{"crop_scale_min": 1, "num_classes": 17, "encoder_norm": "batchnorm", "encoder_widths": [160, 320, 640], "optimizer": "muon", "lr": 0.0022, "warmup_steps": 240, "weight_decay": 0.1}
Rows from block 13 of the encoder, named by matrix and row number. Rows with one number belong to one channel. Each number is 200 + 40 x the weight over its row's rms, rounded and kept within 0 to 999. All counts start at 0. After the name is the row's rms in percent of the matrix's.
# p10: first pointwise conv (encoder.blocks.13.p1.0.weight, 320x320x1x1), inputs 160-319
# p20: second pointwise conv (encoder.blocks.13.p2.0.weight, 320x320x1x1, transposed), outputs 160-319
p10.215,075,189,203,202,198,203,196,414,206,188,205,189,201,208,191,200,276,199,199,205,188,214,242,205,179,138,206,172,177,170,186,34,221,192,195,197,204,187,229,182,215,187,208,210,200,199,170,201,200,208,252,215,197,204,203,185,166,204,162,190,193,192,227,196,207,216,186,228,174,208,183,202,282,210,191,197,201,205,213,202,169,183,228,201,222,230,143,203,203,190,192,196,214,203,187,203,175,211,213,202,204,154,195,200,245,201,210,160,206,247,206,188,193,192,569,182,199,256,201,197,159,268,200,204,199,207,163,194,200,197,202,206,201,202,189,190,221,205,223,239,197,205,188,194,189,221,207,208,212,247,211,187,204,185,192,194,200,140,212,201,187
p20.215,054,166,211,294,180,163,195,198,253,182,222,203,210,243,178,201,180,200,198,181,207,178,202,198,201,183,212,167,177,205,189,203,162,200,217,195,201,200,226,198,208,186,195,182,193,169,221,154,203,160,197,171,203,202,201,201,200,208,201,185,200,213,200,208,208,200,190,202,203,222,136,207,305,173,192,200,198,90,206,203,213,198,173,131,200,364,176,204,207,215,188,213,351,199,232,219,196,193,185,145,176,234,173,189,258,187,214,196,187,196,192,148,229,431,208,259,228,203,203,202,181,200,205,221,179,201,185,185,229,188,193,219,203,160,216,201,319,147,224,215,197,220,214,251,199,188,224,318,206,181,209,200,201,391,190,201,208,194,206,199,51
p10.216,085,199,198,269,159,146,222,500,198,193,189,218,201,265,201,194,305,211,263,190,215,198,186,201,207,184,202,199,198,187,195,197,200,197,184,221,221,202,196,235,209,203,202,232,137,187,242,187,357,205,147,199,272,217,200,200,189,197,234,200,143,216,186,194,186,203,192,195,211,200,284,197,202,200,244,201,201,193,212,199,201,206,193,214,237,203,257,205,199,202,282,230,244,213,201,325,204,197,200,257,377,183,227,191,196,195,194,286,191,297,197,206,221,201,202,170,201,210,234,184,192,148,201,114,197,200,200,199,189,207,188,204,261,176,135,200,209,201,191,193,193,202,200,202,189,201,191,217,204,199,189,29,161,200,195,204,258,206,216,138,203
p20.216,069,191,228,202,201,206,0,195,136,95,172,194,199,210,220,175,204,217,255,260,201,200,196,210,190,198,237,149,155,170,264,200,197,213,202,200,213,185,186,198,215,206,228,190,209,169,232,196,195,159,192,113,199,196,203,204,190,200,210,202,188,197,298,203,191,211,197,195,178,227,200,202,230,209,188,200,209,383,213,197,145,219,199,217,174,204,208,197,205,199,200,151,201,201,197,192,201,220,200,169,283,202,163,193,115,201,212,187,199,191,209,180,201,144,206,151,201,204,210,217,148,224,196,182,302,197,210,181,159,201,212,203,269,168,253,208,203,194,211,202,202,215,205,230,188,195,223,199,199,194,212,129,234,227,179,179,227,212,200,197,161
p10.217,117,153,202,69,208,181,208,201,200,200,258,215,205,181,192,166,204,250,214,229,200,203,197,151,199,23,239,203,196,189,184,319,205,275,196,185,196,205,202,199,203,194,200,195,205,208,193,247,200,202,199,195,198,196,200,217,206,218,198,201,209,9,200,200,194,222,184,110,213,199,188,164,198,208,201,188,160,194,247,226,220,192,187,253,214,211,194,215,210,201,202,189,192,242,214,202,196,204,187,204,200,189,224,363,196,265,200,79,196,235,200,216,196,204,199,200,196,179,200,200,194,216,195,214,200,248,179,191,169,178,198,149,216,191,205,216,174,190,201,200,196,203,190,91,202,155,197,229,198,200,189,64,189,73,197,305,199,229,193,209,200
p20.217,130,202,200,207,207,196,207,228,207,171,201,201,206,186,191,208,200,177,210,199,207,196,198,128,169,193,203,193,200,199,200,212,195,159,212,207,199,204,196,196,204,208,142,196,209,200,187,183,229,178,200,195,195,192,204,212,213,206,204,216,124,200,204,196,202,191,206,209,193,191,192,182,185,209,216,200,208,218,203,184,201,200,199,206,152,221,190,223,190,203,214,214,232,200,203,198,198,179,198,168,196,199,214,202,155,195,188,203,200,200,197,212,199,198,199,201,201,198,208,218,228,205,187,178,181,196,197,200,207,201,204,198,200,148,200,203,193,201,212,198,193,199,212,183,182,201,195,175,198,200,199,192,191,197,192,201,199,216,196,200,194
p10.218,116,193,198,184,198,201,162,210,213,203,214,202,332,202,201,200,205,210,196,217,201,189,181,200,199,200,182,209,189,195,219,209,206,190,200,235,195,184,202,206,196,202,206,197,534,203,231,195,203,200,165,204,201,206,199,200,182,204,200,210,189,209,200,231,185,200,199,195,200,198,198,197,200,198,198,187,203,198,200,199,185,224,207,251,178,201,200,223,210,200,211,212,144,198,188,218,187,199,204,287,198,215,185,201,664,200,198,176,203,200,200,197,217,203,207,183,207,162,204,196,200,170,201,198,251,206,200,249,157,197,199,201,203,215,180,212,199,203,200,195,191,208,163,196,194,206,161,202,198,204,196,202,190,193,195,195,197,201,204,200,0
p20.218,098,202,216,209,148,185,254,193,208,201,245,194,199,202,365,179,190,201,204,199,186,200,197,199,92,190,203,234,186,192,201,200,200,74,78,136,232,205,111,257,175,199,197,210,199,198,200,200,205,201,38,257,207,224,204,211,201,209,200,231,187,214,201,199,348,190,198,205,215,204,203,198,172,199,195,196,289,177,199,31,51,199,206,201,207,207,163,200,197,189,166,162,198,200,198,212,200,196,205,200,185,198,129,178,202,138,195,178,209,193,197,191,267,222,201,195,200,181,201,200,159,183,204,203,145,199,204,198,187,197,199,224,200,210,203,200,199,158,196,189,199,199,65,192,214,199,144,206,205,199,223,201,0,180,188,261,64,136,206,203,162
p10.219,089,202,276,196,213,206,250,208,203,171,159,196,222,197,245,225,353,203,127,187,170,214,275,203,119,132,188,142,206,141,184,223,296,65,213,304,247,143,179,216,206,204,203,225,297,292,139,184,201,198,213,160,189,116,207,225,201,150,162,202,204,195,199,198,201,197,200,216,203,217,181,319,193,198,201,261,201,126,230,200,176,187,181,201,124,183,200,200,202,195,206,211,205,206,194,149,262,244,216,178,198,175,253,285,187,203,198,201,194,162,200,201,185,191,198,128,33,137,293,212,203,166,201,198,212,199,199,220,201,185,203,200,200,217,203,205,228,206,243,203,203,184,200,198,195,176,217,133,184,200,198,215,208,199,194,277,150,248,110,391,200
p20.219,139,184,196,198,200,170,184,266,202,201,186,200,130,192,198,127,211,196,204,188,203,200,201,162,197,167,180,169,206,193,199,233,199,197,200,212,201,197,233,193,206,197,244,201,216,211,222,177,197,201,243,199,201,167,199,201,198,202,202,170,200,207,204,202,200,237,205,195,191,200,198,199,204,186,201,212,205,210,194,201,198,200,201,199,190,200,206,78,204,202,186,202,148,103,198,210,185,140,141,202,200,206,205,196,207,192,199,200,200,195,194,215,176,199,96,197,94,200,183,206,201,196,190,181,206,201,201,198,198,215,240,158,201,212,188,216,199,223,200,194,199,221,202,202,198,163,201,211,176,209,210,210,202,247,161,193,199,218,203,201,200
p10.220,154,196,177,193,85,201,188,200,213,196,212,196,203,218,198,210,199,200,193,141,207,201,195,201,203,200,236,194,199,184,206,210,195,188,202,188,226,199,235,194,174,203,201,198,287,191,226,194,206,201,146,192,83,209,206,200,198,120,179,196,201,158,199,223,191,196,191,212,202,232,201,190,203,198,198,198,203,201,205,202,150,179,172,201,289,199,200,210,200,200,157,207,199,217,204,198,199,201,200,196,199,203,197,208,190,198,184,196,198,193,201,201,187,189,199,191,192,145,180,204,204,203,201,150,203,174,194,193,198,235,202,200,196,200,170,200,190,245,316,198,178,201,198,231,202,216,206,203,199,196,174,181,200,206,262,235,196,201,194,199,200
p20.220,164,200,0,217,391,213,337,190,217,200,158,205,197,208,354,201,203,200,200,206,369,198,200,200,207,177,212,192,195,198,205,200,198,196,381,199,129,199,191,201,200,198,199,195,149,206,246,207,198,223,211,199,185,221,198,199,203,195,200,207,204,204,335,199,199,199,117,204,429,131,218,205,228,199,198,198,214,215,210,220,203,201,202,199,202,254,162,200,201,196,172,198,202,207,277,203,203,232,201,191,200,196,216,198,189,209,196,199,202,200,206,498,169,210,199,200,200,199,198,199,195,198,216,199,211,193,130,191,229,196,201,200,217,200,197,199,239,180,214,196,168,303,349,198,200,70,200,204,227,201,221,213,200,193,229,265,174,200,194,197,199
p10.221,076,201,283,180,200,200,202,190,200,279,204,198,209,215,199,196,207,485,208,166,184,195,280,206,210,198,290,204,125,202,204,203,206,235,50,201,200,198,234,195,192,160,213,261,226,286,204,210,223,202,188,192,198,188,203,210,195,199,162,280,182,218,168,202,186,88,194,175,198,198,195,124,137,63,224,191,201,206,201,200,209,189,108,204,179,202,208,203,200,174,200,197,203,228,226,219,201,199,194,185,200,201,197,199,156,208,188,174,211,201,181,219,160,188,200,180,246,213,276,206,190,182,201,203,210,220,134,202,177,185,200,201,199,188,187,206,202,163,204,152,309,22,133,226,272,204,183,207,197,260,208,170,200,200,235,189,195,196,197,198,201
p20.221,083,199,206,192,227,205,192,146,206,179,159,195,262,203,188,208,195,204,198,200,311,200,203,199,200,182,209,175,129,201,180,192,199,201,197,193,203,217,192,198,207,199,199,192,202,124,219,204,191,203,193,377,208,198,302,235,214,246,210,211,197,175,53,210,189,94,164,176,222,188,183,197,273,165,197,199,206,198,213,207,234,202,214,190,200,198,189,211,195,234,206,200,197,201,202,201,209,192,218,208,229,203,98,209,207,200,213,197,212,199,206,168,164,190,246,290,199,192,215,194,205,214,112,172,191,229,206,181,231,172,195,193,201,53,209,193,212,179,161,197,226,203,190,235,199,193,166,231,194,198,225,203,200,191,184,216,252,250,207,196,191
p10.222,095,304,203,142,198,166,189,203,208,201,195,48,197,205,212,199,205,207,143,191,196,197,124,180,135,210,206,199,200,213,204,196,364,260,199,224,131,194,200,197,192,200,202,219,210,239,200,209,192,251,197,359,208,208,188,216,197,213,200,204,198,205,199,152,110,192,193,194,210,409,196,198,252,210,200,186,187,206,357,188,144,192,176,268,200,195,205,206,202,196,219,200,182,195,205,201,208,238,199,201,168,220,325,207,201,180,152,268,201,118,201,258,201,206,196,352,157,207,202,396,180,163,196,136,208,191,187,202,213,187,197,194,198,153,204,196,187,210,164,187,199,197,210,163,190,213,203,197,169,201,231,228,272,221,197,251,200,232,217,244,223
p20.222,113,203,200,200,267,186,201,190,198,199,266,203,200,201,194,207,208,196,172,233,202,219,184,207,223,195,200,200,246,213,203,196,196,201,203,203,196,166,199,275,203,163,201,202,207,201,202,201,201,201,194,201,203,212,205,198,203,208,176,191,210,204,183,189,176,202,204,200,210,201,259,189,91,191,187,201,221,200,163,198,254,199,197,223,203,194,206,282,207,201,197,206,200,202,206,203,198,188,210,174,207,207,203,222,196,268,228,201,203,196,207,200,194,195,199,185,197,194,196,187,214,200,243,216,189,196,194,199,183,200,212,220,211,177,203,200,247,202,212,206,219,206,203,180,202,200,209,200,357,198,201,213,128,225,228,217,208,202,200,198,193
p10.223,082,229,207,202,172,181,201,185,198,135,195,200,202,196,209,200,205,273,203,200,194,203,186,212,224,203,201,212,175,207,211,194,174,194,208,187,147,201,218,181,209,210,199,197,205,207,199,211,190,201,205,186,199,204,194,208,203,200,201,195,196,201,207,269,190,193,205,205,238,190,200,216,206,202,201,187,204,199,202,213,202,215,205,195,198,212,202,199,166,200,199,230,195,161,462,253,198,206,218,236,174,191,108,157,252,196,227,211,192,231,216,224,182,180,180,207,198,235,156,312,201,230,278,194,175,191,190,190,52,189,271,248,209,199,200,190,182,200,157,199,194,145,221,186,160,185,200,179,207,202,204,199,209,203,322,194,201,204,192,199,570
p20.223,058,200,178,210,295,189,181,202,201,211,74,203,203,177,201,161,213,207,201,184,209,231,175,201,171,56,154,150,202,196,201,239,207,226,206,200,211,185,211,188,204,198,208,224,186,112,196,184,211,179,195,227,202,210,175,177,176,214,209,231,226,275,210,229,201,296,226,196,201,157,194,207,116,200,231,204,239,82,206,204,214,123,205,198,275,218,204,211,183,199,251,187,344,299,181,171,214,219,199,193,228,200,197,208,200,202,226,195,174,198,209,199,230,190,220,202,350,197,209,187,202,206,144,212,201,185,221,206,164,199,399,214,168,193,49,208,227,190,199,103,194,168,201,206,204,208,206,211,214,199,89,222,242,199,200,192,163,187,143,174,169
p10.224,072,189,199,202,197,182,198,198,191,197,18,193,197,208,247,218,201,197,55,219,177,202,223,208,206,221,203,167,195,200,204,185,201,205,155,201,307,196,199,200,308,229,202,194,195,255,200,204,203,196,258,217,209,204,189,206,206,225,195,151,205,173,217,261,144,268,196,203,201,192,199,199,214,390,193,286,227,219,199,200,206,198,179,195,202,210,182,285,200,195,171,240,209,189,185,200,201,174,202,198,206,191,225,212,154,237,239,185,201,196,200,215,208,202,197,190,22,191,202,193,199,198,184,216,215,164,210,201,197,196,196,174,191,186,220,197,170,187,225,200,198,211,209,196,339,213,200,244,263,205,236,206,201,205,199,230,252,201,220,209,201
p20.224,057,118,188,216,236,184,180,245,254,203,183,240,205,193,208,188,196,201,262,234,205,167,207,204,174,143,63,187,210,183,210,200,192,189,194,211,211,194,214,198,176,201,160,159,195,239,199,208,214,193,206,186,203,202,185,196,179,185,209,239,192,174,21,199,224,162,227,210,177,228,356,215,191,197,201,215,174,212,254,219,196,177,201,198,196,206,158,197,204,203,200,201,216,180,211,235,198,197,198,201,206,234,202,219,198,216,211,188,207,203,116,185,201,200,201,311,194,219,147,216,197,209,124,203,206,201,206,199,207,200,237,199,204,226,189,150,219,205,219,197,198,142,190,214,187,139,283,206,126,205,182,197,194,144,95,197,198,199,196,231,172
p10.225,097,208,187,180,200,191,204,194,216,201,204,186,208,197,197,204,159,196,211,190,166,201,201,203,198,287,191,193,202,197,201,223,200,217,200,199,238,134,181,197,198,310,252,263,199,206,186,200,211,224,210,204,192,223,167,227,192,205,196,206,172,178,214,200,199,194,195,219,204,217,235,205,198,170,192,200,190,206,207,196,200,206,195,200,236,199,194,207,199,200,112,209,189,256,201,201,196,230,214,205,195,214,198,210,201,205,205,184,200,206,198,213,199,201,196,180,191,170,201,476,199,201,202,175,200,186,172,195,198,42,201,206,200,143,78,177,201,218,183,204,201,202,194,197,204,196,194,207,201,163,210,202,249,184,199,264,200,205,197,184,207
p20.225,066,176,187,201,168,182,218,182,189,214,126,215,273,211,200,191,193,217,192,195,194,170,209,181,205,215,203,200,213,133,188,192,200,223,201,200,200,189,172,208,184,86,259,241,203,229,223,195,232,164,205,258,236,219,199,200,150,199,199,310,201,210,205,204,202,200,172,199,72,164,197,199,193,200,219,196,204,52,257,206,208,206,186,214,183,171,183,138,149,228,232,312,192,171,210,226,209,205,180,196,197,195,181,201,197,200,195,98,211,210,226,224,195,155,175,206,198,203,201,166,199,220,172,201,274,206,188,219,199,234,133,236,200,193,248,201,211,212,294,202,214,197,209,198,197,203,193,201,212,202,203,158,192,187,200,193,197,182,221,202,210
p10.226,068,190,250,113,200,210,233,259,210,304,124,216,185,193,195,192,240,202,166,205,201,211,266,174,190,190,198,246,223,192,181,196,207,197,213,198,197,267,236,172,232,206,188,384,182,175,298,195,149,199,206,200,227,201,202,202,248,195,436,216,203,145,143,189,135,200,226,201,213,209,227,198,192,203,206,205,191,195,206,209,202,198,245,197,215,203,198,177,208,203,198,22,202,173,235,201,189,187,201,234,199,211,202,180,186,193,197,192,196,199,206,153,187,210,413,146,186,252,223,198,201,198,202,199,205,209,197,290,197,201,199,246,192,260,208,269,199,202,206,190,226,171,198,198,199,92,240,172,189,197,189,219,183,233,188,216,201,200,199,189,202
p20.226,069,224,240,172,199,256,210,190,210,189,198,199,195,198,187,213,204,200,209,133,204,198,187,193,208,208,138,207,211,182,211,204,204,273,188,201,200,216,197,202,253,210,213,195,190,203,254,200,169,220,182,204,66,198,212,180,133,201,197,215,203,195,187,208,190,182,290,207,183,199,140,197,202,176,57,210,205,196,187,201,184,204,175,193,246,205,198,148,200,214,216,204,197,195,201,209,185,211,196,215,193,128,198,200,181,179,199,182,195,246,194,197,202,218,199,195,198,196,203,185,120,211,184,207,194,205,197,380,245,260,166,212,190,220,261,217,163,217,198,200,215,197,193,166,220,209,233,191,276,210,180,205,215,182,205,242,212,194,202,199,203
p10.227,077,196,245,201,197,226,250,214,189,195,183,201,207,218,204,181,203,198,202,205,205,200,210,199,201,199,220,206,215,195,200,201,190,196,181,205,209,207,192,191,336,197,194,192,196,197,209,205,200,212,189,204,199,253,198,200,199,198,212,196,250,198,224,216,199,194,190,189,194,194,216,197,212,0,199,211,193,213,209,224,200,147,192,200,187,208,185,179,200,199,196,211,185,199,193,209,184,212,193,196,181,198,196,206,199,203,157,194,198,172,209,193,172,267,334,203,207,227,203,209,248,198,274,215,182,213,201,193,233,195,207,203,200,213,203,200,143,173,219,202,200,194,240,158,198,182,203,214,183,202,214,201,205,195,204,200,214,194,199,253,181
p20.227,066,214,180,214,177,172,223,196,212,201,202,190,197,200,8,317,216,234,204,198,204,194,184,175,172,101,198,207,200,229,210,206,200,183,194,210,200,184,203,221,196,243,296,189,202,334,198,211,186,196,216,141,258,164,222,198,200,199,226,154,201,165,209,201,190,205,200,209,227,201,192,194,213,195,197,216,215,196,157,200,203,277,199,209,201,201,218,217,234,195,214,200,202,198,185,199,192,209,175,201,198,155,212,189,199,206,202,195,199,216,195,190,460,171,186,209,205,206,307,187,199,200,200,235,202,204,179,200,206,204,200,67,201,206,0,198,199,253,207,183,134,188,208,202,193,204,209,215,213,187,194,208,144,196,193,226,198,196,192,210,201
p10.228,094,194,197,197,201,232,192,200,200,202,195,162,206,181,202,194,212,198,182,209,194,185,199,199,205,261,208,136,207,34,216,173,148,181,199,246,201,197,201,174,206,198,199,200,214,223,211,197,196,174,387,201,63,198,195,284,207,203,185,139,181,199,199,201,203,195,229,223,200,200,198,208,209,174,207,201,185,215,229,199,186,201,167,269,203,222,199,195,212,200,192,204,194,203,181,196,66,551,221,245,190,205,208,198,203,265,198,196,169,184,196,206,200,201,179,267,200,362,194,219,194,212,198,190,198,207,180,196,201,187,196,394,193,189,203,206,205,342,176,199,202,307,210,124,200,200,209,200,197,211,195,199,201,188,205,201,176,164,214,195,182
p20.228,085,202,196,170,200,196,203,185,198,209,202,242,147,173,227,208,201,237,213,203,179,200,192,197,204,214,202,216,208,203,203,208,200,202,205,230,216,212,282,196,202,170,189,193,228,199,201,197,212,245,195,197,188,203,189,203,200,249,126,199,190,191,199,205,199,209,201,231,211,196,194,198,185,91,122,202,301,201,200,200,191,264,195,198,220,200,230,198,216,206,195,154,178,183,192,199,226,202,188,181,200,182,186,200,209,166,210,206,200,183,196,244,174,189,199,191,192,200,203,251,250,200,122,195,201,186,187,200,206,191,212,195,204,210,225,200,199,159,200,209,199,99,204,185,236,195,208,192,187,206,244,229,204,187,199,196,207,293,200,201,307
p10.229,080,190,375,201,221,162,200,195,242,160,202,215,155,215,219,187,205,205,213,219,131,188,197,199,201,202,176,182,198,198,121,188,197,190,199,196,212,205,203,205,87,203,167,203,202,207,202,204,197,186,186,206,217,207,200,212,139,197,106,203,174,201,204,206,202,189,17,196,215,199,165,200,211,164,196,124,195,191,199,198,201,198,203,198,206,181,198,204,226,211,186,192,196,195,287,213,316,136,205,163,190,208,319,40,190,184,141,186,200,175,184,200,197,184,183,203,238,265,200,203,196,205,303,203,316,231,354,226,202,194,206,200,236,203,232,202,152,177,186,191,200,203,201,184,183,181,213,203,190,220,190,198,189,190,147,130,205,198,61,200,196
p20.229,081,199,204,221,197,237,187,185,205,199,144,201,201,191,195,198,202,205,202,210,202,200,200,191,214,246,208,207,302,199,259,201,214,207,206,194,207,202,203,230,204,215,213,171,205,199,152,214,201,208,205,217,201,198,199,152,215,208,202,119,195,199,205,205,296,203,241,208,227,210,172,64,159,203,185,200,212,224,203,180,225,197,197,121,201,215,197,225,332,200,203,204,172,202,188,195,200,230,201,0,200,206,193,198,142,294,238,198,155,211,190,216,257,265,202,216,214,207,204,190,199,168,187,196,208,193,173,187,184,192,205,194,197,211,218,205,268,189,238,195,203,210,211,148,198,194,237,185,212,219,211,214,102,214,203,209,198,222,198,200,77
p10.230,124,199,208,197,211,202,176,193,205,202,217,192,210,217,215,206,201,193,194,193,205,211,201,262,202,212,147,168,190,282,214,202,201,224,215,195,186,200,195,196,211,264,199,185,181,207,200,191,189,215,211,199,200,201,200,192,189,199,200,205,198,210,199,156,194,85,235,272,212,219,161,205,218,170,202,197,199,210,190,200,201,200,217,202,170,201,209,200,199,204,197,201,183,272,200,204,209,218,201,301,199,202,184,449,206,196,200,180,198,285,193,225,199,256,206,204,201,150,208,192,204,247,194,165,190,202,198,200,200,207,201,200,198,147,215,198,195,227,153,198,203,200,203,192,191,234,205,200,200,194,200,151,84,190,144,231,204,197,235,215,209
p20.230,088,197,208,184,203,199,205,202,200,188,196,277,193,204,198,196,207,210,223,203,200,207,202,199,200,209,219,198,170,210,191,177,201,205,173,202,201,203,201,201,220,200,249,201,200,201,195,198,203,174,252,201,201,199,204,190,179,198,201,177,190,149,265,201,242,205,209,195,182,178,200,188,199,199,186,203,204,195,194,203,201,199,200,200,204,216,173,198,213,217,193,202,187,162,196,124,200,200,204,247,193,201,187,190,249,209,191,165,179,199,212,197,200,228,204,200,204,199,206,219,198,213,222,189,229,209,202,201,188,215,249,192,203,281,201,200,197,195,201,187,183,202,249,145,173,191,200,199,202,199,111,200,198,204,218,180,189,218,206,201,205
p10.231,113,202,220,182,187,108,204,201,184,199,211,200,186,202,218,146,212,212,198,200,204,205,177,202,207,193,175,154,195,267,213,195,192,196,211,203,205,200,173,212,200,201,185,214,206,182,212,170,197,218,254,116,207,191,203,237,200,220,202,226,197,196,188,200,198,180,199,179,200,204,171,201,200,197,162,195,196,194,203,168,200,195,0,200,201,202,182,237,186,197,358,205,183,254,205,199,212,199,192,206,211,199,91,218,198,204,195,200,189,194,120,258,225,202,192,186,201,192,205,201,199,192,142,295,234,202,0,229,202,204,196,235,198,204,227,173,205,167,134,220,197,211,241,260,220,290,198,213,196,199,197,201,195,151,199,205,204,204,210,192,209
p20.231,091,202,303,193,27,188,196,213,190,189,188,198,196,187,217,200,196,200,192,72,183,240,207,189,193,200,190,212,200,64,206,132,161,333,200,200,219,263,85,190,200,202,184,243,197,199,102,184,183,215,199,0,203,200,237,198,243,197,200,218,198,202,191,199,212,198,200,221,222,195,236,273,207,185,157,204,218,208,194,207,208,202,192,170,209,362,200,197,192,201,206,169,195,208,174,201,188,193,198,199,202,200,169,197,208,200,211,264,199,195,201,232,200,201,209,256,201,207,209,200,185,302,198,173,198,201,197,199,192,192,220,201,205,198,201,200,199,217,199,172,195,194,113,187,232,217,205,201,193,208,170,200,197,212,27,206,198,199,201,217,223
p10.232,123,212,218,198,197,193,200,242,172,209,198,204,190,260,157,200,185,200,199,42,197,200,177,130,186,204,45,200,201,206,300,221,200,197,205,195,187,191,426,191,202,191,199,200,212,144,200,203,232,214,200,198,184,190,192,217,195,191,199,184,198,201,217,194,191,200,201,205,200,203,195,196,5,169,195,200,196,202,198,201,205,198,202,199,202,133,247,199,122,175,199,191,198,195,162,211,198,204,201,171,200,192,219,204,201,269,124,190,188,190,261,200,199,172,207,200,247,297,0,270,220,208,220,173,200,194,200,199,195,137,200,194,51,200,193,216,200,261,199,207,227,206,203,211,205,172,201,186,197,200,201,162,194,192,201,203,195,205,202,230,202
p20.232,129,444,198,202,200,195,190,202,192,208,201,0,201,193,196,200,201,203,146,169,199,203,193,164,198,214,200,195,195,204,158,208,285,205,218,195,200,151,202,151,187,191,199,223,205,199,198,201,221,204,199,201,122,199,195,305,201,197,199,131,212,204,200,203,201,194,279,198,290,200,192,206,213,192,63,204,87,201,261,200,197,202,196,56,199,198,189,201,202,0,197,203,201,200,206,226,202,206,191,198,193,233,191,201,202,204,355,211,204,199,197,221,188,68,198,203,202,195,290,113,198,178,190,233,198,205,200,199,120,196,200,196,201,216,200,199,213,156,183,211,199,200,201,286,199,198,196,186,162,200,199,222,194,199,188,191,192,167,198,204,190
p10.233,082,201,201,190,162,200,195,237,185,221,248,188,227,208,224,216,206,196,159,200,174,400,167,208,201,219,192,204,193,295,195,183,247,142,176,197,201,229,194,251,205,210,202,195,204,201,197,187,201,214,325,216,217,219,203,205,194,205,236,178,164,194,192,211,207,222,182,116,162,213,242,190,188,248,191,196,205,187,196,199,197,201,193,198,193,208,174,222,201,224,388,203,201,180,241,199,199,166,205,189,226,174,193,199,35,121,208,233,173,207,227,215,204,207,199,195,110,275,199,194,200,193,201,192,186,162,271,249,195,202,200,198,212,203,206,197,202,183,220,214,193,211,193,210,188,196,201,207,201,151,205,223,195,240,195,95,178,214,203,309,197
p20.233,073,208,202,195,200,207,198,210,367,195,207,199,208,206,221,208,194,202,167,190,190,204,195,195,185,199,205,210,280,171,281,198,368,162,195,225,197,172,219,219,237,182,207,198,123,221,200,178,202,205,163,217,81,228,201,237,189,193,217,202,196,201,210,230,202,193,226,215,228,223,0,153,338,193,215,200,250,174,202,200,61,211,200,200,226,202,198,189,210,206,197,200,202,208,201,200,199,217,200,242,208,182,198,186,220,200,210,192,186,219,104,189,70,198,187,212,204,197,203,195,195,199,257,160,204,213,192,183,76,210,194,188,104,198,202,215,210,199,248,187,204,221,170,187,199,199,193,184,203,200,197,168,224,210,193,235,206,201,204,200,191
p10.234,124,127,186,199,205,194,199,194,207,202,207,207,190,197,198,199,170,383,219,239,203,205,199,196,235,47,201,250,187,253,204,188,200,138,200,200,198,260,203,185,181,225,197,185,201,269,195,210,223,201,188,203,199,201,185,200,185,203,199,207,220,173,169,153,189,203,199,90,211,201,191,199,194,256,201,169,197,239,202,223,197,205,197,358,197,198,200,195,194,202,204,177,199,226,199,170,197,224,211,199,197,237,203,206,198,71,200,194,190,314,203,206,198,204,220,211,161,209,183,227,199,199,197,209,180,184,199,200,198,201,203,204,181,178,157,193,191,326,199,203,196,193,204,174,202,300,197,267,200,180,203,0,197,199,154,153,175,313,212,351,196
p20.234,127,214,190,200,191,206,199,224,193,205,208,199,219,194,197,194,209,199,203,199,207,199,196,202,214,206,197,178,198,200,201,204,202,195,203,193,199,202,203,217,195,202,193,209,191,198,213,202,210,200,218,199,210,192,192,188,201,200,197,202,191,158,209,281,196,184,199,201,195,200,212,198,197,200,192,205,197,199,199,206,195,196,217,195,201,204,197,198,201,188,201,207,188,205,199,210,180,202,207,197,200,197,200,197,197,209,200,211,193,201,200,207,195,237,195,199,209,211,175,202,225,200,179,219,200,199,203,199,202,197,198,196,198,205,219,197,201,213,207,201,204,236,196,190,177,195,202,158,189,216,200,208,197,200,190,196,198,200,188,194,188
p10.235,114,198,203,202,256,189,161,249,208,177,201,195,211,201,206,197,201,208,194,189,211,212,163,201,145,201,197,232,194,205,199,189,206,261,206,192,197,428,203,200,198,300,199,201,183,0,194,216,203,201,172,358,204,196,202,159,216,150,189,235,166,64,200,195,218,129,216,194,203,208,241,244,268,191,199,257,260,212,200,185,188,201,205,231,185,219,201,196,207,194,282,196,200,196,150,188,204,190,202,209,202,244,123,217,177,187,199,213,191,196,207,284,215,198,197,238,200,200,200,221,203,240,200,194,195,199,198,231,198,198,188,221,194,196,178,176,214,228,200,210,199,209,201,199,201,195,209,179,190,198,146,201,240,202,195,185,196,112,205,198,211
p20.235,082,213,193,204,138,194,219,201,207,195,239,115,204,200,193,195,191,194,163,197,159,211,196,188,197,207,199,177,142,208,199,211,189,202,202,210,206,205,256,203,179,245,226,202,201,186,204,212,188,200,196,201,193,196,174,327,163,198,203,216,199,197,225,153,198,257,185,191,202,192,194,176,211,200,200,186,200,200,187,193,209,198,211,140,191,141,207,198,203,208,207,195,208,173,185,206,209,181,213,190,194,222,240,191,200,188,206,198,193,182,197,170,227,190,197,200,193,208,218,209,199,199,295,197,200,202,155,205,173,200,279,162,211,322,201,203,109,206,220,177,205,202,208,164,202,142,200,196,200,195,207,196,226,206,184,194,159,203,171,204,200
p10.236,074,203,165,184,180,260,202,11,226,199,205,189,215,159,206,168,150,198,201,200,299,161,138,203,202,261,205,203,208,202,152,195,195,212,205,201,221,165,247,205,251,197,205,193,206,204,194,208,209,201,203,212,193,207,170,172,192,199,223,201,200,130,210,207,187,167,206,160,200,275,155,206,246,217,243,177,197,201,300,199,212,186,197,206,161,187,197,189,184,183,201,187,239,177,214,207,199,393,202,192,189,165,184,202,232,202,196,206,207,189,205,209,143,174,219,239,125,212,214,220,201,202,131,155,200,195,221,228,211,209,199,189,164,168,222,176,200,202,198,199,198,200,200,226,201,198,372,286,245,197,187,284,201,199,179,190,210,238,201,210,221
p20.236,072,186,205,201,180,256,200,200,286,187,194,174,219,195,192,199,202,194,177,197,123,132,200,188,200,141,200,258,197,208,187,107,197,95,317,195,155,200,206,203,211,196,205,205,113,200,62,198,224,246,175,193,207,200,205,200,220,221,204,203,182,199,14,236,192,201,195,233,214,201,207,188,201,214,185,178,212,212,201,188,214,200,171,200,0,199,192,212,222,203,185,198,200,199,198,235,198,203,222,210,187,203,264,175,131,202,217,193,208,200,243,199,205,236,202,186,205,186,199,195,199,196,204,197,206,231,178,198,197,195,199,196,224,191,197,200,238,235,166,201,207,214,163,198,239,175,174,202,212,170,208,201,195,203,196,292,224,202,280,203,299